A small CTC audio transcriber, trained from scratch: norm layernorm, batches of 512.
Rows from block 4 of a small CTC audio transcriber, named by matrix and row number. Rows with one number belong to one neuron. Each number is 500 + 40 x the weight over its row's rms, rounded and kept within 0 to 999. All counts start at 0. Numbers have three digits each. After the name is the row's rms in percent of the matrix's.
After each neuron's rows are labels from the 100 clips, of 14848, where the neuron reaches its highest value: "top examples" is what is common among them. Only what is clearly more common there than usual is listed. The data: Morse code for random letters and digits, with fading, noise and interfering tones. In brackets: how many of the 100, against the usual share in percent.
# fc1: MLP up (model.blocks.4.mlp.fc1.weight, 768x192), inputs 96-191
# fc2: MLP down (model.blocks.4.mlp.fc2.weight, 192x768, transposed), outputs 96-191

fc1.446 137:562482526554512466487480495503500493462512507494487415488443527504476484515487541479534476527498484506490481504486469441511523499489498549499519491535471433537509474505490410520498468575503587561461484547430489502486471409572507490524504664538464469508477453498537494434560472494519528396
fc2.446 079:498498500499552501517500500485501500509508501499557454475464497497502506500524491506559500498517493450515498526498498501499497485500500500500507504667512476511500500501488496510484501478350538445519499489500500498428555492500499494458451248465510497490507490497524500519481502501541499368
top examples: the character "q" (99 vs 12); first character: q (99 vs 2.9)

fc1.686 141:562483519567543501527414492466528503475464506510493499480538478517478567476545494504500528481512490457489486518505528517513493504565486452510663484508490426496545386489441480480482469462510449498484472504486543542478472508571496504375459480501428501470523502475503489499533514487504430529
fc2.686 161:518485516492500512449490461478462516498528501517530507522434501488492461505475530498530511495510501606524584483536496504480442519499509503497496513435502558509494491500564550509486491480333459485462499594540481499446441470500481536490416475533497496450545504507490519569517554492491476514
top examples: the character "z" (66 vs 12.1); first character: z (64 vs 2.8)

fc1.437 139:488552500484477503350511504447518501553563421516471484511491526493562458517551557569423494577424502453525469550551509500508523572487495556505491542594495533521453570480503460405498508500478545471495487462492501531512498460481485497489540508540544550565419427510506476497570515493508483484
fc2.437 113:500500499498514503486469497503500500504499498499516506492541515500527510500498487540491500501497474478452503545486523510491497525500500500503485502657548499525496513521550436493497497488390521462501498464507499487491520497495506518438464401478511501494541496504527505501539453503497503450
top examples: the character "z" (37 vs 12.1); the character "7" (29 vs 12.4)

fc1.714 128:439515483514513431506540468492509492474428524424466501526479504490513544517507504490496487508489522690471500472515488472530493479504522523488423480488491597499505438470456512557493510497501482530504519479554469500544488487506499508548473460443595514464498500519464480490491513476520430485
fc2.714 158:505495488463537520452567516561514525504573515539480403485517502443523541490474480492504501562523558194501534488430485514463498469499501502501530506559508457598456528522509489484467455543508520576515523502505480502473512501504485510489482505521518494468567592514499513472500506503511498420
top examples: reverberation (45 vs 15.3); the character "v" (31 vs 12.6); the character "w" (29 vs 12.3)

fc1.104 087:481590513561550466585514506508498503465497449521499538510452496497512487508626491405532500466512543487435477574503530497496505492487517432497416491498474498612541486500532511439495478453501487443536476505525496478475486456541521458593547684505434506463510497497497481516554483450537526487
fc2.104 049:500500500505503499500513501461489500537497499500519508528491500500504485500528512644506500501501501430545493517491506494500493500500500500499501507501431510509500501501507484500513504602409516432498500508500500516505470500500501482601440254468521499491508505500501500549504525499474503497
top examples: the character "q" (55 vs 12); first character: q (47 vs 2.9); first character: 9 (25 vs 2.9)

fc1.549 073:519544501501496492503548529471513491530473502471471507504520502504418473521475516499505502499439497492499481465484509460509493489502508529525589585512507501487537520473500503507532478550482494502513469496487469517479488510577483498511499509502552511521479484500527498456498576488521529483
fc2.549 056:436508500557486501517530534499580496507506492508479497499501499502516484502494508520462500449502447507496486533483513592500502501500498497499493505473490497648527500489696492565498498512474468553578482492551498497529431502446507493499508417642498519497528534481426501529515510496503516528
top examples: speed: slow (96 vs 33.4); the character "9" (41 vs 11.4)

fc1.324 104:437510507572556438513500502512479467569488541471529541497560489497526490512559495575428498459490542454499490526516516538482465467498494392503573470581470609495521434500475475473507479558476540526507452462550486508490504505498492412465465378485532513496504445490494476535448432475495488494
fc2.324 102:491503502445463508501516505502500507528482502496571568376528502483494573500430502307509500512566465506500559500501506492507502500501499500500492511477510512406491500510455507462495504477594504556500499459504496489470505499508502507518507644443511498531515499501535505531504481500507500566
top examples: the character "k" (43 vs 12.2); first character: k (35 vs 2.6); the character "g" (32 vs 12); first character: g (28 vs 2.7)

fc1.452 129:496489503515501438514505472484516438432556545513477615464571496514618539594544491528495510518467513535498492509510475555514496523476524476495487499434502519495510569502492493588501540444482499490490510463532512468574496478513405494618446424488493521455434475489464462525527523501503449496
fc2.452 103:500500500454489499463482499512496499487496502501560484501498499492506513500536490616499500456516500451499489495484503499500510491500501500500481497602477499430500501498467498514517479588407477664521500519500501500513589500500500515370651517477500498498537462500538499501509446501606502566
top examples: reverberation (59 vs 15.3); the character "1" (31 vs 11.4)

fc1.760 158:513479516412512475441497562444486524426456507539470606515556492534500522536514513567492503489478518468474490492501548561518451544485468576503489526501488584482528567488506474590495409488472481538486485517541525465511577460488443500525449526520471523465485429485507472482594556499508530501
fc2.760 185:499492500582520492502505505510505500502478503498534493504509501486530544497507504527474500502518453517431437518497493505513512512500498500501437506454524558402503510501554478494520534571515509555513501504516495497578670501503487542515446478513494519562526555501554504503514535480507515408
top examples: the character "w" (52 vs 12.3); the character "h" (36 vs 12.7)

fc1.402 103:499542500433512472516483534529499513505459453475597504501408491490538486516489495549405493484468487519479487628494489504502507498478498490500474474518494533473565568474451488491500479531465482521494495537507497470494511492510471492553419502497396625437535438501510491480584531472579485469
fc2.402 065:500500500585485501491572501466497500495500500498536530520496502501495490500515506470514500516489500650502481488501503501499501499500500500500500498516491506442506500504460500495508498627472499472497500502500501499502465502500500514449500513508504498496467539500497501479501522500455498496
top examples: speed: fast (74 vs 33.7)

fc1.477 135:510555535609496418534536512506512421451478452468559569493578498503499537546527503517492500476465523462460500574549515564501463497492470494490509504559471481512492479457510512511499482452486481496498479480583499535556465504521520450549505489500565535470540461485505456512567413468511505550
fc2.477 096:504500500506562497490451490502500498453460501517511515391539500490507494500499512555540500501509486501516509489497489517495508488500498504499484500535453550398489504497564491495511502475516545569531500519503501499468318498501501517515435525470497503476542509501501503525500468500528500542
top examples: mains hum (43 vs 19.7); the character "s" (37 vs 12.9); first character: s (33 vs 2.5); the character "n" (32 vs 13.2)

fc1.652 139:529497484479450497583443515505530570577559457505470516507505537504508525515497522434505494427481497600498500458541491504501493494519457442481459513606489556524401468503476506496486500545546447520470495495477478547462499464514495506485539427503418502523513437515496496468570522497483448493
fc2.652 130:501495499474525510492584578531496508568527503492496506487438490500448500501487557501522500507497469303490517498535453502495509504502499485500502511399557469546494497515481615499475545340500504503492478343510431444511484497499500525534476527511539499524500515500504498566497497499534469519
top examples: the character "k" (43 vs 12.2); first character: k (38 vs 2.6); the character "x" (36 vs 12.2); first character: x (31 vs 2.8)

fc1.648 045:491436498471497501467486517497499498460569512512513543492479477500511494485525501362497486493508488553547499514486485558497461500477502495499451498503488522505496477503502397543496513463547495543490506497518499495457475532520519486496390430501516514502469422499508527498459527492499518472
fc2.648 019:500500500504482500500496500501497500565497500499474506474456500501505505500490496446480500493506492524532500503498504509497498498500501500500500500510514506604499501493537505500503499518126508534498500457502500500486432497499499509537354591523505500528502470500507500362502488500513499488
top examples: fading (62 vs 30.3); reverberation (43 vs 15.3); the character "0" (26 vs 10.5)

fc1.64 149:539538491557490484462538448490499480548627492409500481500423540480474491507522548457508450478469455518547500511496519454505508513493496570529476540478469495515390552499536509492493449592478521489513533484405486525471444557480513467571583406501446481653491487490543482509562511497560542510
fc2.64 131:503493501493503498512528509519547513583539502478509475503429510490515470501469480522474500526465480423475538495521485495482477537508502499505498533503556513494500500553613512494366517350468507536506501472507446476500391527498501466540520536600535487506459488497479501497483497497385500549
top examples: the character "q" (52 vs 12); the character "0" (26 vs 10.5)

fc1.234 071:487467513565488501599549503497501460511513551541528418474420512496579506514532498515446489576498458495472500530507504492486429513506484416492545494553506487554472529492513550570496478550451541460564493499496497498513551567501449445484565425446582444443431539514513501512479483465504442536
fc2.234 083:500505496461500508503531459499433495492518482490439471529510505495437504500499500436508500516417605589413483462503475501502514500502518479503493504482493492471485503501459534483508510545560495506507554444499490461612469533544527512456506553494481501515518511500497503528499555489529530556
top examples: fading (65 vs 30.3); speed: fast (65 vs 33.7); pink noise (46 vs 20.6); reverberation (41 vs 15.3)

fc1.524 133:498501495531500493630521498455458509460561555545483577498542482492458509476542441489488501479412462543515491666486495535501496508508463498496459507469513540554422486507499452565485459456551483511440500492556478471503560494484477457513384477504497533509505457493499511559465502480472496457
fc2.524 125:502499500391540496552426485508490504489466497497593479533522497491502491500564454477553500514482483405499499500493514439499509496501502501501500454435482452419521500497410511504500512466326507507496503499499500506380527495490484533476676433492486506507494453505469499414501532500502499386
top examples: the character "6" (30 vs 12)

fc1.675 107:409513497507556467418434494508519545471449473498456526559495533479511460500487473509536475450495529538501494480475548546505490492497491532514448525497503621561513516485505519566500476492558398480503489598537522459456554451499473503535514674475539491544529501479489488426570544480497479497
fc2.675 123:509500510439539468441501499476503494451428510515483486448554494495542510488488517486486500475507451466476491487496489500498498498500499526500403468426475517476500470522465490490488490617410564496524508526542461499499617499507451591479557313494453499482589524509516500535486485493536492542
top examples: the character "9" (39 vs 11.4); the character "j" (34 vs 11.5); first character: j (27 vs 2.6)

fc1.527 051:499595502644515519496502475508501541507502473373455529510436513498517539501514493565511502491476606474512501551496504434501516497510509530501518497487501456559432614490503510528500500558503425455519521505562505504499528474456494484553510701500504574548514470501507487493492478502567500498
fc2.527 020:500500500377458500492500500510500500502499500500500458501501500499499494500505497494498500505492496520506500499500501501500500501500500500500500501512516500464500500501460498497496493519519501486501500499500500499501555500500500514802722334501500500503496556500500500470499501500554501503
top examples: the character "q" (41 vs 12); reverberation (40 vs 15.3)

fc1.189 151:499527516487480494525573506440493488594660507556517550508515494480502491463534448576481475507497442500574476538494470447490515535505472492480549516578459506582435481510486470421446487460469459437528502529502451543495485535492521512480514535520536500478450498500495489500490467478482502514
fc2.189 183:497511529516509506503567502564499505516524506489506475563478511474514546465436411504469501543496526479471561474520471503497504500498502495496529529470509410463532494521594530464475497435380509512495494396471467497460472506557507515481545460508479435450485559503418512533531510466479523449
top examples: speed: medium (89 vs 33); mains hum (43 vs 19.7); the character "w" (31 vs 12.3); the character "u" (31 vs 12.4)

fc1.495 129:502502535472492492575535512457482504558642503560479605527525509492499468511528409569511497436497426546536491500506515434500517497498472501472603520564487489528434526506496476416498535456485501439523500513489459501501522550569520490485520517520527471487493500494488479526453441486475546506
fc2.495 111:499507500559570500507557503494476507501476494526498469496458484496531473500513506495497500515489497367501512501500491497482475538499497501502498504466539502470503496513730556498495518473486482538479500475499452510485501496503501507502494512594462489450494527500465500475495503495446482490
top examples: speed: medium (92 vs 33); the character "s" (42 vs 12.9); the character "h" (32 vs 12.7)

fc1.220 150:494472530503467477534551481465471393408550494474499467522536392505590618545496484493413488503457499501513494508500528473495475495459478379507501477539374528515482507423492534474487494592468522493510475518478493487594518506534435457506467436496574494478513495492556487493512514462485540519
fc2.220 150:499528500433543487551556511499403478516506436521452509351531444500501503500477552418504500519505486450512512536480488499544497541499517493500521525414419370622510501498470559527464465478553502522460500430504542461479485496521490506501525500427511504525485510501493500470517530496479482581
top examples: the character "9" (63 vs 11.4)

fc1.394 128:516483508527440510417433536462514487501512510501461494484457508520504437543553503566501527535448518553488495551525512459501524544504510548530490553503477460514427569483500519548505497467519537433489496449522508541535521473529535440532560517551483499462436464525544504489623593499547563474
fc2.394 155:500500500448491500491508496514491497475508499504594470503458502506501493500432495467419500499471440542464542478496511549500500474500501499501465482484527496374509513516659498453481478437543512530474503491504501511398631505498501577515493501453497500475524527504531501471524530503546497565
top examples: the character "z" (52 vs 12.1)

fc1.158 130:538553511445523486519488479512476473553519450495545548490542522500513500551488512543378496526463462492553501514513499438483483509504565508502445542523474616530475483488499466447490477503453493463486539459500507539502430460460534531516496470505493517469534345496504506509517464494513439490
fc2.158 161:506501498571581502511522529458481516507522502537523556463484471493452503504506537516522501509540538527502487517499503501502466502500500503506520490561520468586496500502491431509511474410489519488491486510510484481515441450495517434489553488485569487449604472502523501661543500505472454514
top examples: the character "a" (75 vs 13.4); first character: a (62 vs 2.9)

fc1.133 146:501502515515457496432456541479511501496500499497426533502530519499517479563614526547522508555493529526502488618519533505506505550463529523499492543588455478510435535491505475570507486442482513480518502463520498524506446473538493477509537522555465487448423467506475493472574600487528592482
fc2.133 136:499498500440470503495500494528481500489506506502585490506447501504501488499433475525474500500500343544500527497496511505499501475499500500499469473550500502384506525505605478447498458439495496506489502504501501518434616500500500543496494452410500496431524535500529502539530501500488508622
top examples: the character "z" (50 vs 12.1); the character "c" (47 vs 12.2)

fc1.543 145:513455461483494493564438521524510553543454514488524514536443488497535438386509529529540535445522512452528494503523526495524512473498535573495491504643479483412465439526493469493549513471535347534529495510502603533424484456473565507466512484488431478514504503504478485485538496523503460510
fc2.543 216:503438493515503497521510500533516557556462555509499529555480520554489515501487372520516498516518506503501508495499496517458502443507480465499533500323550473445533473503468543515504502495597457462511488467457500465499415496460477519559496505487524516427516473500514466527454499525499532535
top examples: speed: slow (98 vs 33.4); the character "f" (61 vs 12); mains hum (51 vs 19.7); first character: f (50 vs 2.7)

fc1.691 082:494492495475495440367500529490510483510501433400524588511603506501600621547521528491553521586453432508458495491565526535501506510465485520500513506499495507419466567479500437468502495549516444508485493461467500522515438504518447466484528472498495532569472420500497423509525504495531483495
fc2.691 030:500500500641589500499501501452499500512503500500449472501517501500499499500517491741547500518489499481499499513503499518500503515500500500500500499457507502540499501510584480501502501611454520559510500500500501500480510501500497502428566371475506499495482544500521500477502457500588498496
top examples: mains hum (72 vs 19.7); speed: slow (60 vs 33.4)

fc1.538 087:487493509408496505502504554479494489480450505615497579481455491518497543447496472565475518455512481516473497391506518552516469538512498486493564502514498508451571502508460490490504505543484509460498470516548509491467504477610564503559439588492443526477496477499524482514443521494499513482
fc2.538 054:496512500497444498491504516504483498449486494503474556510495502504497524500504518511501500496486507465466440504491533493501517526500502498501500498454498523669506503503529500486491497576492471457481510503508500471535486510500506515582559469588519501578520536501496500479486544497438513513
top examples: the character "w" (32 vs 12.3)

fc1.27 035:494527498565501495528500498506502509498522484521584500495478498500508542553448531486495494491483623480555498489500501421500536496497502533500487498504496492474550582487483475523500492585529536511494494473561500540522497507500374496545548709501552581563494453499500436492495499502500443526
fc2.27 011:502499500508510499469521500519500499528500500500462509522498500499500491500503489280492500497500501565501499497500498507497507504500500500500500503548531486484500500502485492495482484558424499497512500475501501496486577500501499516445483398497499502506462600500499500501497498500517505514
top examples: reverberation (66 vs 15.3)

fc1.395 031:498502499413509531487480493498500502484443582305486585493543503506490410514510489476521501555491431583522500433499500526500477494498522514501469511483500564528506432499494478545500507484503485442499497500394501498422440539509557500457389493502423512593504429499496511498536504500500480508
fc2.395 013:500500500887549500500499502500501500499506500500512604498487500501498500500496498495498500500500502389491501503496495500500500492500500500500501500473496508496499500499559476501513500469463499509497500501500500502500467500500500479477485508519502500500468478500495500505507501500449499506
top examples: the character "a" (37 vs 13.4); the character "2" (31 vs 11.9)

fc1.603 078:488563496553548487556486543471500453545443621488524620504567502492475507514471499555482512453465501454473491509535509539500478523488507502500500524515500500508576473472443432525496481495514502529486456441597497491560526495494552462557518332480464516386502485501468437499526473488485496538
fc2.603 033:500500500536485501518496503503500500499500496499529501470484499500500501500530500463492500504508473581524507498469503511503527492500500500500500503594485502518501500497490493495512495503563501501497500493500500498483511496500500510664606842507502500505553472499500500537529482501536500514
top examples: speed: slow (97 vs 33.4)

fc1.44 064:498477494514500476558478469497502485501531491481421497475453492500491507523480482489486499602490465370517499555505486537493493517526531522501489515490490483563491507493487419588514525379512447556568513505436500430504522501546479478500412452507458504417453468501500476488437523487506582421
fc2.44 026:500499500502476500500506499524500499545496499500475501497524500500498503500533499448496500500486494822493495501511505503500498502500501500500500500510514504583500500493339503499509501411471500511495499499502500500515522500499500523471402518401503500508412507500499500477500500500616500516
top examples: speed: slow (82 vs 33.4); the character "q" (30 vs 12); the character "9" (28 vs 11.4)

fc1.645 131:510516541542507445540498517459522483499498504485510556503530513524499568542468440397514498475493499599486479474502494460538483499409548494491481563585471515476486508502493485522507493461528481516506508494464498505540528448565473488549428629515471496502488488501493449485539480488561540402
fc2.645 125:511488500512613491523471489495503500504527502530556471489474503488530511489450513499500500522516471342498475482518498508493477512500498500499562539440494494519501499499597474529407507494474512504493490473518492531421633494475476449595349350480495577501517469502525504501522483492528494493
top examples: speed: medium (61 vs 33); the character "q" (54 vs 12); first character: q (50 vs 2.9); the character "k" (33 vs 12.2)

fc1.671 176:463516508560518466441484506421521500613462519518504505549530503487552459500566506500489486493476539494518486672493497407482500498472496425526500491454466503474378464503474520527485477506461565487486460495481484490505514493532524349497524543500462510634456466506523468490548566509466537478
fc2.671 174:500500500539451500532527504438540500467508507497548497520532499484531548500596456502472500500491519522496484502499562507499525457500513503500500427571532514433508500526555488481495498307488535491500496415499498509503461496499498478516520459490498493402465551500490500618490495501402493553
top examples: the character "6" (73 vs 12); speed: fast (60 vs 33.7)

fc1.84 092:492543557517550530483547518499522499470662497575534471495479538500502534494516552433505497553501522595507501502511507499501482510499387448503481560545499507513487480506506541504473508544528469439572511489460527531492483550501460483534504429518462442454411501495535512553480476501544492500
fc2.84 073:498501499369488503562527492491496495463500499492505509481411504498416505500537502512494500495407565516404498493507503494501503493500508499511498484455507505397499512502450497522546498518440479490493537495505498498530436520499498499530637559404523499504504457501501499499461485500379495647
top examples: speed: fast (93 vs 33.7); the character "e" (43 vs 13.4)

fc1.262 126:524566501531523490476498501479508449465490431393566591500519469498472504520500431548475467505477495471511502576527473556500480438502470484509556485509522539490414519465515446456507526642479476508473507548521479472549634576499491454425499535487503515541460491501505467499427434467510539455
fc2.262 153:495541499439487526400527504502502503537492476498468475461484510526489580495522559438505500498499474534494498525501486527496579498501498494495527501591574488510444502520562503466498507682477556541515500477561499514494596501511498526468489498438513498454566504503526525462437479517508514556
top examples: speed: slow (99 vs 33.4); the character "c" (30 vs 12.2)

fc1.77 126:507512511508500534333561501467500507535484385575512501492531523505532490511544484547502510571470427451485503542507518495528491496489549478498516510543520529497559557513508478505508565428391485469532504502510521538476530480425459508499511485500494563479474465503479500506557608518531448494
fc2.77 097:500497500523500504498504502476551500404502513499494562542569500505502541500502498517501500500524493572494452503519487497500521532500467504505495480499513537514502472503593494498500509663453544521514501578517504523523466501503520473492479502476516505503527515500508501610530500500547495539
top examples: mains hum (44 vs 19.7); the character "m" (37 vs 12.7); the character "t" (37 vs 13.9)

fc1.206 152:488487509420505526463517556505488453463553460508446575525469491500559515577460471500430496471474488492524494415535508453486486477470516478495448486446501589542512504494497429471500503511483509484485546546496483506498455477495517532514477511491470551513563364499572475494488562501577562383
fc2.206 151:501500500532518501509425509429485501515497498505430525500524501504472493503535477483514500509522546604507471527478499478508476500500498500507496495483525537660480500494479486495546536556531501469489486571499501497558289465476501448470491587528529481525505403501495496492472498506498497387
top examples: the character "w" (32 vs 12.3)

fc1.741 167:490542501480476516547497476428510503502456553541515540446549484511528440556549494501517507567471453475470503543510463545512539504475558552509524531604521498445503534484490534598489518411471484472531479539516499543488460531518482486529520469501499537432471490500484475516621546502465488505
fc2.741 157:500488501507489502464498500446501501497485503500524482512573504499513531501475505505493500498509446509510509498525457510501511493500490503501475505407483510249501500509637553497473500599450512504500504606504500516485505490502499551499487485430498495425609509499520500534516508500582494521
top examples: mains hum (75 vs 19.7); speed: fast (66 vs 33.7); the character "z" (40 vs 12.1); the character "l" (36 vs 12.3)

fc1.649 076:489466509497484500625456482507505522476511482528387502474464486502474524500485490486489509618501509406502499529504487504496470498529471512500497534554479499505461455493500451669503529411593465537510524495466496460489562503540453464509447501514528514454489481497497545509486509488465548486
fc2.649 049:500495500449465502498459496508489498502489497498542514510510500499506523500513490441492500557441479766490495508500506509499501500500507500500499504444522517456510497494360500490509512338490502625485507519503499500511461500500499549398483514384499497534507502501504500504485506498537499514
top examples: pink noise (43 vs 20.6)

fc1.481 092:514534486447478479547573495468503438502592485560475572535555519498521504534522530612380497532458450516527501590553535509474446564477524480498468524535485616553432470502492462389498500494498488479514514466502506520488485421460466493538500502531522545549507362499487506510504494501496457525
fc2.481 067:502504499601611500503533499522505506505502499499525551502480500498503501500516501618498500500532500503482491504498500497496498502500498499501495504590565510594504501500478477508495480419457505443489493466500493485513413487501502379511576397490538502471576521502528500616537543499550503428
top examples: the character "a" (54 vs 13.4); first character: a (30 vs 2.9)

fc1.461 138:470488503519488491500482533435502493534512467484508531500488431495528554536506482581491474455466439502511478444530581512520489457472488530506451515518498506417487364503482450492482491449505523483499526600530505492492504466510508513529542583458374595562536429496528455482408583481486520489
fc2.461 145:502539495492538505513493502499503500521497485518328478494497500531500519499550438422508500503543551507501553514500491510500502494502499498500621523489441419642498510500461529510486491500707544446504500514500496499563476498495507477494507421578502502585488519505472490450489524507502501423
top examples: reverberation (64 vs 15.3)

fc1.195 141:520465508497501509496506473428487505440488533504514545532501490502494525520560494531543483597464513477516487501479519524510435505483493482498682582506476552538415499484479473501508448451455456498530506495510493530507521464517466483442468554536554594508501440501470449550565459527518526479
fc2.195 125:505505500573462494495492497436498487480483486517503486525365503499501465500522554375532500524500513651517496569475507474496477498500502501493491495622491535522489502495502494520549489467467511471488500495506496520490533499499496476465433454506497500503497457506480501524439482502486489451
top examples: speed: fast (66 vs 33.7); the character "l" (48 vs 12.3); first character: l (39 vs 2.9)

fc1.288 127:534454523497471496418529479470513392496584498460428471474451483537512478442622487519480528510501471486553495493519481457509502486510488503517497507470527504572420456502496517527516469540452544501522520501491507517495534534542505483442447532488523504526396474511596518551492568505630549483
fc2.288 126:499497500522606498525451497500501499496509499500584485448462499499504520500504486496472500500461458499495494496504500501501502437500500498500493491510469503354501500495778493510493502497500498546514503511509499492485577500498500580593483484473501500438541560499515501505520466498614499553
top examples: speed: medium (74 vs 33); the character "x" (43 vs 12.2); the character "o" (41 vs 12.5)

fc1.592 134:513463543548481511418485491487513474470476597469462470472410514512539427493524495550471531504474456452483516571504496539509489517511490463501636518472518395561530461486469451594498524470411502495500514478572497493512591465610527443508533602527429499488493503510508508475511524529573587496
fc2.592 104:501489500582496499481500482519504501499511500496505501564353502496516473501500479674487500511483532586484499520479501510490500475500499501501495500590635569542496499499509512492562487418462499452521499461504499508508544504483499491402469505397509502502436514501521500551453506497477525625
top examples: pink noise (42 vs 20.6); the character "b" (31 vs 12.2)

fc1.139 027:497446500443500513484495502501500483494457587323517634514529503500479441491516497467504499568495385502541500428502503479500492493498509494500499528495500582518510460502501482496500500520501501469498496499328500499458407524496512512475410500501498498571496487500498492524543494492501498506
fc2.139 009:500500500955519500499500500500500500500502500500519520500500500500500500500497499515499500500503500498498500501500497500500500500500500500500500500506497505484500500500531487500507501498498500521500500500500500500502490500500500485481510494506500500500501505500499500507507500500491500561
top examples: white noise (45 vs 19.8)

fc1.120 079:501482503584554540518562496500494499409522537577535405472401511485490504574546533509502492558500501449490499526463521501500467516509507498486538497549514480536480473510500542583469493530485503415532496607479539443495485541465455428496536414473535502426485560509478513532480490489552510492
fc2.120 105:509505500471501509501503453500460501469534489448481472560449508497445513516499431458523500516422632565392497435507446475524522496505502446525485501508517541488498504496482535479478496479514424484474568529496478481554492580567532414497512576459486483498429488508494518500501534478494482544
top examples: reverberation (83 vs 15.3)

fc1.425 141:498519511349496476454493514495489496538503442503501500504492491521513446500522535558355530502487490491458498541537534478528511550497505517502489561537482548484591573466508480464495460484445568490476460466526489507548408440506463520425475518516497531539534451501512471469572511508550486470
fc2.425 108:501493500669547508502487501523478540495486500504599491484526501499501503501561449524541500526507503488478408525488517475500477531500497500500515481509528498612490500500528455491498531475510532505513498523511502496561408488490509481500404448479517514574483438503574505500567480500507500384
top examples: the character "j" (70 vs 11.5); speed: medium (67 vs 33); the character "2" (33 vs 11.9)

fc1.154 157:502480507527496420516570487399468457424541491472465488455574475498530563567498447509540488525488532533493483499488495535498453482445488504491579494436491511581473525489522516538497450514473516544529432486486477425542534422554423425491412635517498493482468498495495409486564482491502565439
fc2.154 173:527490502507555499562512485482506473550498507520472505555480503477519505488505514498517500532513484497492463497514520467488495501500500502499560507535539544514488505481463499527487481447515521453466496477522485501403548501452476492554312445501488549484386475505395500540519446481504490459
top examples: the character "y" (42 vs 11.9); the character "x" (39 vs 12.2); first character: x (31 vs 2.8); first character: y (30 vs 2.9)

fc1.396 119:498548495488504514477538530512496501556600497438501554535536497494525512556489539394473500538469468551624500484506524426530501532498494558502465496555485522504308503489528485445502483533558453467571550521510527605510466490498531504515532436546507526609479449499509464503489444493506474487
fc2.396 080:500499502581545501480495496485499504503516502502478503490497502507510484500539490636489500495494517458504514489490503529485480526500500499500491493470502493494487500501421512500471526495381512476518494444507497484506216496489494499595536533536518500483517531500476493526569488500449503542
top examples: fading (86 vs 30.3); speed: medium (61 vs 33); pink noise (52 vs 20.6)

fc1.338 141:510449493504455532517481470452491504456552519537399490463470461502500518524480514479506503524503423471522495507503482506495504483531485518503419510507544461568500489483504484511493491396458548541443519589529495477550510529503521504472619499525448470555431504480537505518447543483489559452
fc2.338 159:508492500410502500470491500524563500508472499470443465558525501471529499500481444568485500509487504530535543445464471529498475457500502504501491504575407499581500498481400475482512506362381491584530492567499477489520468488497504521477380491460515499513483473508452503561503547495500522542
top examples: fading (75 vs 30.3); speed: slow (74 vs 33.4); pink noise (47 vs 20.6); reverberation (41 vs 15.3)

fc1.630 119:510543507538506477380549523517504454500548387484548519525489506518500548503504472619514508517498359438501486569484504515506453512514492526508455552508491530517509608503481467364476509458516480496501481491501492527478409557494504485407459544509541487435509507482502445474522477458466522523
fc2.630 146:501498500501463481512507504432519488512459500479482515466414477486472503495504524376524500485492468612520479514539496509514498480500501519501523491566511451494496478497447488491492519610498529494445501419494497498502617490500493516499530407459437507466527442505542499494493505512523471611
top examples: pink noise (42 vs 20.6); reverberation (35 vs 15.3)

fc1.173 140:472496491487488498560547537493512488528543513546482515475457490503512490501537519461461437512499563495521491571508453466527514586499512532503529440493505489485370531502512495545514486495533487569532423419474507542454500470537567491491534574523408497549431490485526475530575478525512576503
fc2.173 177:484482502402417492543460489562524504478483509489563430490547513489519485497484473501474500509454484520498541522472522532492502517506506501502461542670538496336517518507537527493518530417539515521487525477501496470456491496500478533540513513465502506555495495504446499378425543498475519355
top examples: fading (64 vs 30.3); the character "2" (42 vs 11.9); the character "3" (28 vs 11.3)

fc1.680 084:500520511441503519487500498469506471534488477528498538495499490509520599507544469599521511516506461454503480612519491507505435536455469485497452502527500523571500646512486465523503508474452484498507503465503500501519538495510466508582444482518420520425440445497511487526541584473496505508
fc2.680 048:500495500541558499492504505509494499483493500500690496484535500500500500500458519610508500505525473538525482495500524503500501501500501500500501501498522480493511508502557475509491500485566505512500499492503500503500660501500500500508438549476497533507473498500518500479500551500501500492
top examples: the character "j" (45 vs 11.5); the character "2" (32 vs 11.9)

fc1.255 108:509504501523537469546548496523494427569513539541472555538490484498676513498428555468411491490500506452515487539528549562489407584526465435495500516514504527519594561504505510459487501536544502568477519445546507454548428533520514450540537494507490445534519501501493500479482469477479426507
fc2.255 095:500510502495517516491501506513464498536500515500531521453494504519492487499443386497536500485499472482500506478505503494525517472500500477501493511496488487446530499503441504457475520450455572501498500498555522477522324500503533543489408500489507489477573519506495502574468498499532553505
top examples: fading (79 vs 30.3); pink noise (53 vs 20.6); reverberation (43 vs 15.3)

fc1.10 039:515406501452500498511499502491499511496505531386482537507518501500512417486515489396490499501495365487568500477501509391500487500499500566500453518519500562530459516494500435474500504424500465491484514501497501492448466526499496513420470466502482487620498464500497484523515490500559493485
fc2.10 011:500500500814499501500498501505500502503502500500511504503501500499499500500512491548473500504504500509496501520500499499500499502500500500500500500513483504632500500501467491500510534486435502524502500498500500501496369500500501494487543572499500500506500516500493499566510494500528498478
top examples: the character "a" (56 vs 13.4); first character: a (48 vs 2.9); the character "i" (33 vs 13.8)

fc1.115 129:518533478614541457494448441433516513519487505457497500594380501511472493477511514558491486471465533496457477546496558498456496506478509474496582512538452552491488477525488501539489509506504490497516456407515476500483444479510478385419498538490383533524516480505484500500543514510524571465
fc2.115 162:498475503441495490463433499444524491382573572513500476546467503460525499499382501515492494506521510577518569519482532493520517494500507497500514551449483540517511495499546499622427497523544478471546504501497497503507481499435501449435557410489488541431529501505473482494454479480512495504
top examples: the character "z" (42 vs 12.1); first character: z (34 vs 2.8); the character "c" (31 vs 12.2)

fc1.249 097:505501518503500499586562511501495453500527507475501485530506488497503508552478476353461450511520468522533488506467427471496541508491517535504490460511496520482361468491496442454491504509553490454457542510447503514495524531515525477482495413487508547525478496499535475519522483483553629401
fc2.249 058:500507500502502500499522496461486499480495488515516509435495499501511504500494566589482500521503493509499487526499505505494490500500501501500484505469472502407498502500362500485480525513440524671500500456514498488508498498502480499479478709484521500523475507506505499456502510491506479357
top examples: speed: medium (81 vs 33); the character "0" (33 vs 10.5); the character "1" (30 vs 11.4)

fc1.176 109:486528527488493522556433498470499398522461522508551526499494517514547553544510452587457535523483474477509500496528502513487436511509488383507442520506498555492528492520507424515538502476427440466458501497523518474595604442484483495539489496488402553484534381509519488526491521499506491487
fc2.176 121:500494501528538503505392515476517525449502498513497519477481490496500553512505433501507501501530531508515516501540501482511518504504489512507548485388453528543512506487566487530530494514596610469462448503506534511506410459495510450560581441515582431510496497499496498522530460520500456413
top examples: the character "a" (34 vs 13.4); first character: a (30 vs 2.9)